A small spectrogram VAE, trained from scratch: log mel input.
Rows from block 9 of the encoder, named by matrix and row number. Each number is 500 + 25 x the weight over its row's rms, rounded and kept within 0 to 999. All counts start at 0. Numbers have three digits each. After the name is the row's rms in percent of the matrix's.
# b520: branch 3 second 3x3 conv (encoder.blocks.9.b5.2.0.weight, 96x96x3x3), inputs 63-69, a 3x3 kernel for each
b520.0 107:498489487484480486506518534439472522473500530541512528553535528475460520500553493485518456513508539486539510523518485504484515507534485523531535510493504504499488507516548515457488490547509
b520.1 096:491502436516490508518470541495510536466505513514516498478528548457472501468528474456518461505494487539531452516530495474458480478556566463521479494537465523513482503494526525501493515505499
b520.2 097:541521500497470533500452512506546556507505467490463521495475490475473502471518536520485465479540511497498480481472498511470513490459486497464510494521492502481499480505475484505492474504509
b520.3 097:491531491488525454493496476503528516505499527478485475447483477483515505489500528501496469528538508479492530485519497475500481466545507475546499480461505540501531521482493505530494500506529
b520.4 098:476468491527466495462471491512499501529510563473550458471533494487490502476427488458468498485484515474480516512483505479448501473543477488529491473527527521475512449465497518526517488477516
b520.5 090:503503505493488524469493494470492520529495511479479463494506497491502521473499499468489520513502509523521545544462452515540474496525457472526461518479475500469519511499487508541492473517486
b520.6 101:521492474476542513480465521503488461505484495493500521498488500482540500473526532486517543520499503554459485470485533532491536460469506516510487528496489509513505495489494511477453533463507
b520.7 104:519519553456503472488442488498518505525485513536466468494524514484504533505452486479449497505492512509497514453449536504512475491483512472520501498486483523501541530513488484516518496487526
b520.8 092:441487505525502488515469483464529472515482529471480443543523480499492528479453467517462481454516501511435512514517498498513524468450480460517510503534521494501531521505494514488511482476449
b520.9 090:484517505503494511508473485526491515541526512505470484468535488516535492496485513464512557483465493496494504500431489511482507481516468471460468535506532460442468483498481512532485464506466
b520.10 097:484481483482525512468461455466490460462531506508508455522479491511466487509495473494506456521514493508462481471486481495487546522504480463546497457487485550465504548508514487492501516471464
b520.11 104:503459504505467517471517498483459500512550513498468496475519449492482479506468497468513497490508530514492460554482490460494505516495501540504473489481506457518514487522497470487515505489499
b520.12 100:480509497518511501533553488486517513535540519520433540529508534489511466486494470500528497483503468523524464508470466520519495479515532478461518495530532460559512507504519541441520466537500
b520.13 102:498520492512501471512529517463460481498537496491486513478540497506484504436476491439472462537494490472496481481521498508472475515531511470487508533452491519496484501507463509500507441491489
b520.14 099:482529504502478472484470482469451473513510469474463469482514505500511478481494493465479488523480491509531517489507495494503517487465463472474518507528534496497470497521497457503510469481497
b520.15 097:463508514510531483484577494486520506477454482518525479503480505487488457536513515474467470537511471468520480468504490497488488493476471500491469506478515487491492523499495467456553514511474
b520.16 100:494486480523508495480495507483496492501489522502483525502490467466522482520486518477463526536474536547523486505499466452532518521482518473534462514507474509473510473513464474509527520425491
b520.17 093:503526515496517486517479505461491487450530472434461491544514461498449517537476507536499480491479501505520487535534482475520458502527509534491518495530527476547493512530479513462475446510504
b520.18 099:546528453478495468467508471495507480525486522513485489513506468531464503489542463488468488520470480494516529501498490495518545485547535499532474475489514511532547497447465527485485559517512
b520.19 108:503484468545510532484531512496495491504530463476460480534547485487530502496532484470488535523471511507457477519532486479507510466484512492528480533494470525482513498512532494483517491466484
b520.20 098:546484530477460512537496465493484475494513476508530475503553481519520490500444519485499515514526495482486550489509536473532454478529503467509512514519550453532525502484473531515508482500449
b520.21 098:524501528504513481454481538529507469474512482497505502526483487500479469533498524436490503474490470473460519497502520455499540497513479528547547437543499506494475526525489523509515486465469
b520.22 104:501484507507484471529512494497569466461476547529486458496562491511475485519519498495476525545515504504499489466509516551508501518525490529528450478494550520494525461520500472498527517437514
b520.23 105:476522487489548456475515492492507472518477489491541485499555488437551545472476523505500524495475487474500491484501500497462480487493507472503479509485451474486486541458523509480476504461490
b520.24 107:529554495505525512554499523485484516511518499501502497509483463494543520488516520479480482481491531510539484536509522490482451492512505516509502507507490521488459484478492471527496512526456
b520.25 103:513481502473543505502537496463480496533522450492509513520488527482532479519548474529549471490485521530480495486528532474495500525528485486493532509537475480474517480529554493466505493507450
b520.26 097:483446530484519449513527503475460539491526491476491515456490476516517480487502489509527500510533523485535487509484474510534557483474470487516524497475503505443510506496493506481508505513520
b520.27 103:526522445503493511443498514474472501501486502498492525485474528502502523501505465518462487457487473461513476499501444521520546541492529527575496516522492478533506510491509507490476493517522
b520.28 100:508527471467491497497498501472529530485502534466479539541484495485502515524529548486483462511525503523535476497496461513512553488479537545476441488524480497444492481481517517541493496455554
b520.29 105:473489452449501545536466493488475538523499493484526450503499496483486475519496450469482511492539545472484503516476463526505518505463521498530561472501488464500491488547535512496479506540495
b520.30 102:523507511487471490489492542509490482543509475508493511508496516469519524462512532530478446503501534526477485482490469484482503537516483529473497494552450515441486469485466459492510491506528
b520.31 092:493462524474496477476508495528520493506545496506518518497489513467515491483492487480520521476490498494497487516479507541553504479510457489509442476534547463496528426513523513481490520484531
b520.32 096:507507527516531486489481551488490499524478474573501489471498528486493483473506477529484517508494527491526500489531506534542461492519509524503560493501460477490503491525489427479538491483493
b520.33 102:520505533527518494497512476515488501533495515475472478521488483513530487472523456498515502493522495465507525505496484503486504486470475523521553505485477471511499491473484500523500486492433
b520.34 099:508486517489514492469480490480478536497521464537519514507477529479496534493485501506517463496531503495491504475488522516539508499509518485498469462524500475522526473472504519509507546524484
b520.35 100:487463496504487474475514499490543526512487510537493475510486468501465536489520546470454485519534488537501500480485532460522497503489514498485486481456532536510479515483493498520482491484494
b520.36 099:502481481553538492479527496495494558481556475479517533520482527463471508455520506500496472519461499522517493517498503498470513465515502494536542500487465531515515528494511490496506462482457
b520.37 103:526540496446509462502535510491514482526498513495465493466492471494479518466497529484490433516508497528531514506512499518436435528534506492530520523506473511504441481503488506500478483554489
b520.38 098:500519505455461482494522535477506510448493492510487468508499469463548542509507517500478490502527477501518483468514507541496467494501509524476505502485532469448488481468475494452494497486493
b520.39 106:480527455486494494486557494534509492532482494465473470470542489474494511493512499494487528490523497472469507503515506546513494489487467512523534512522476533517490481505501492500468525519490
b520.40 089:532510466464492477490477476472499530508467516507530545514487483486457513506483478507485507497527469524483519552509493487432487472479507524507516479493525547537501530469516493498520472491539
b520.41 096:526518457475514525490467507502525526501496458475523475471458549499497527541478480486447541500494511544465535487481512508522475515531481512535534529511485473467485540523502508497541477491471
b520.42 101:515539490488502478442434481483540452523533506475482470523525509468467500531477526498521543479543505554505523512517525493513467483522531480510477461521535471544510500486477496528479516474490
b520.43 100:510486446527510528500497488473492499501541498478518482459520521492527492513515459468505502489511511514533504484478493501518501552525530504503479530482492493493503443530490514506488505502464
b520.44 096:491523453506508492511522519522511513508499469488550517496480489512471472493499484499470514502498505489476514454545503530520487488502480534454507460524545486511555505516511494468525498517488
b520.45 102:486490502530481497535518506505553533482505541489513524529488513517518522531522481501467511487480461527508471503456510488489479549489472511521509501475512469481523478477520546510530508465519
b520.46 098:542505490511530535516514521479526516538529516536522543481473509534512536496503479542517492500490458483513510457476486543514491503504504504484479530480477515517540491459492519521518498552526
b520.47 105:481492531479455498480481498478548545520499452446471459484487525463518494481475514488501500494495490490463476498509523443506494490489513514541474459504514460519532497491497527458489492485509
b520.48 098:554511477533518480511483485523488492528463438523480452495492524511510539462468502525506561503536528482508521500452477473459509493496540527537524463456463464525473457498514498479464481476493
b520.49 103:518459476480480535507488533518515505484493468525495501476471495487519499487483536446485532468553488520534547449474528510492521468518504478462475500522468528538474522490482457520489484502481
b520.50 100:459512521511465486485483497520529533486485520500514505471521492525474516528479548498515516504481506522515504487499528487488514458550501474501548531515482484494469494500527486479501474540482
b520.51 101:516456490501467458483540545487458509462493530489462478512511522509467458444491536493470496515477479449521495494469459520505508492520508476487464519478512514461516477488506526501495501476506
b520.52 099:497531473518499474508514469567491535506523532504492521502512500501494496475530493502505513509516514509505489480473496526489543519530482528518550522488515504494523498527511519466478542505504
b520.53 099:491496503525459512489494498523525520473521546466528490480514518487509537521480464489537474466507501505550454497512482504496527423483516504490495534489484527476482495515518492552454476479549
b520.54 100:490545476499521494540487535499543522494468533506471461500476483482524574539489476502472523516546490542510523485516509485554493506498512540510535507527457477509493476508535500497524489548519
b520.55 095:465499538503470511465534501499508521496487504525485518498526506455537494486507535503489480457537512484517520496567518483478480501497526496504470460508474522493487481508537506518497523474519
b520.56 105:550491480483539541475491507488475588464436526497502476524499505501509508461524542566513478480506505498534451530480508479510486470518548488546544502489507492474480498517519472505450492491489
b520.57 101:521508535517476526500506495514529548503519468503519497497450518488536490498478467509490517494520443494496482452509501540492499496518524501461502503532552508489497493505523486506526511523455
b520.58 094:488485484542544510463510518500508473449494491544495454507506527483511510480513506515504513455481535484472518539510494462469514479537534491532485518481495543533513533525524475439489495525484
b520.59 100:492477506503483470466505513490468533496489484479485480476486542520537481492487463465504511495499505515490470465512532487480518534470504500483512511496500536515461480532533487536521521486495
b520.60 095:457521515506499499547492490538483473509480534468537532524476456528501528504524468526483556499516544509495487531547529540470521462488522516486494501493514541495472462507483508512512538475476
b520.61 099:506527504510518526478501517508502458484477480494525456490510525496517520469543500478533534445485473477486492510518540472525494469529478463506507504482511540571507508507477497531529510479452
b520.62 102:509509472465526505519502484486521480529511498513506511479487468506495520507497524538545448474497450536485498453490490527508507475505499489497463513532488542518483542493521505538490443530537
b520.63 097:506469496465529524489486480472499509497514530548485512516487506428500487504530494486540521516525504458549515480437517455507526493534508514507507481469498493480472532483475494511506463489483
b520.64 107:515531511483520526540508475491506519551496432480501448450477472521544515504473498490501567521510537475505497479515473505542492524476487472508503481470480451495499481528513520493536515499463
b520.65 104:480483449485470461503485538484489465505489545489529539510533493484512477498505524524507488488519465470492497492533480505501490530508531446484506537523463514494464483508484491487456513525516
b520.66 094:469514513486508490485465459562504473485487521503473529503526519491472550496524499504506508519535476491475477551483499520471539507535528514491479528545467464521496522485486492483509504487542
b520.67 099:462496513532526506530516533513467504503532510471508473482477505523536477456452475541515523514510496525509473525490506503494473522529546511465458510499489453491539477476500487522533504479493
b520.68 099:520492519482504470500512527523513469496521502530537521515447496510567525509480491471482528500485498465524526498452514556525467495507481511516527475502498540504532489505497521498529542479497
b520.69 102:508484486476527496469520513534488491512513462491451485478501469484469510524537483512533496495540511503479536493539519544470510479535537529482557501481492479486468509515508514527492490465525
b520.70 103:496502490519481516479439514478488480515539517500482483494508504493533523482513501483485488451505489512472544545491538541532492457509478461492489485456454507533507467514467501545514509493521
b520.71 100:553485519475489510533470469536534465532524506551527485513506497478473535501458530486479508496505490508500527456510506490530494530494491496487486494535511541479474537500528507496515559496498
b520.72 100:521502496496464468506507497465515430542492498460500490541502466521465452503453482503538497487515494459475499467524495504490531473526474500493508470459508507519519474504470495507506471507496
b520.73 098:467529481516501498547495491537486511494481452480483440465516518460468467527466519517454496493498509512455518486476475497487506514520472481514463529547515479504493455514474523517480522444491
b520.74 099:482490481496525520532491447456486549493499483485502527447463497481499522507480504489527501482482512492502531503549506536512457500520480519494512474515456517513500506489505504466486513481522
b520.75 105:484528468463484500564510491539500496504474521498533529502512494435537522490479483495490483540480471483540510522478512523504518489462543488444485508543510518483492508484497509468496543497504
b520.76 099:455497494511538559522479548508528504511461525494488525487501519497472518464513521495453489507515525529496499491474505525451516510473490485481522500523492522508560485474529561522498526487472
b520.77 101:483505481472493502520476488522494520468561494466452493496494455505484508530484484453462530496508516484493522509459465496523507502486486508464494491487463457471487496539518485498516499489483
b520.78 099:532493487455498494508508488525464442485518502491530517574521487468502495516505535476465475533528504514468563520460514487504482481540461539535471491513466477481464538487517528511499527476461
b520.79 094:474496547474462510467501492501516503486504534523504505488474520467517514508485506498493517543508479487493521508524502494496489519511487456485482480517529472479478499541533499492504516457551
b520.80 100:457455492546499492456470462491491520479479493509489504478533527507489465538497518490473537485452474529487478475539516525485492489570503535485478493516504447503512489480554493514507513511473
b520.81 103:482499524525517516508520517502498519510503489527474494496485481487535504472480486456558500515495473501519511501513484464545505464502529472447480440526526442486486461488470528496550489472508
b520.82 105:470512486487496485503533486524490476535501504518522454506496467502562552484489510494470540501475529517524545482478508517485542457498491520519498467522465509471505469520509538502496522498518
b520.83 098:527519554483508484469464474507543530509489527478493443480499473496475499506454485512502479534488486457484500489521531468482490498539490531494503523511474494476517463491464508527475509512473
b520.84 104:488466493516526558495544501468489536484485461552474482485478523494518529540474453507508515489531517519480488455501509475486475500455496466539506513476522520465495517486441499482500477489503
b520.85 109:473494526517502531519541516484519538483500472539527478551481505530511513522513509516484509477505509495520548521522530487509505533477483472498540519531507501480514517484511495487474507494491
b520.86 096:542475522479449522476479478508529561467538480477521514486466468531500495494518495537511448476527474531563487484500516478560481513513491484472470513565530491499508492525527569506515464470518
b520.87 095:506455505486476519461505524464481530476521484476461503519488504513532545494502519531478504491475497508536554533476496487508514496506473485511537492483507488496495518509467475516509517492511
b520.88 109:506472459473525513541489490511532493504524506486489466482480496484502528421500473518462457501530542498500493488477522469549448472499495485516544507453464494485536497525503487518477477503481
b520.89 101:518459535534503461486480522529484479494525510491486493478478507487508481516530532481523489507506537502523472508538515488462505555519507496472537480457500508509484532490552481437530507527532
b520.90 106:455518485503510495528489518525502477463504473471501476483550487477503457523490484507498573487449521529509521512539488517516474500535500481448481511512497507517505516484542493499573478473487
b520.91 102:498482490511498493486496506527507511476457535488518468511538489507477471501500490504520517514514472485488522500492515484519545524494477477502478525504517499480556521492465510522513469472521
b520.92 100:509530450491514488472494441460442512493464515511502558509465513484513515495503482499463455476505487475502468539514526466522491479528547501486484536544529507493486501461505519479487484511514
b520.93 102:521504501538537477507495528525503488574469479521530463416492525571490515534529509521480543480490483554504505463466508501520517494539508486521534518531495508463534486497523534525515530473520
b520.94 105:508511545477502496488488492485543532503510482555497479503548484499491509492524498457505501480540487524550481478526520518500506490515514471551459469481527479495530496478530491496527512505523
b520.95 095:533505447485496508504484497505496500532458474537475480521500515519456537522489521545501526491531517502504517503522519512467524527439511521476486533461518497509529502449499495495476494460517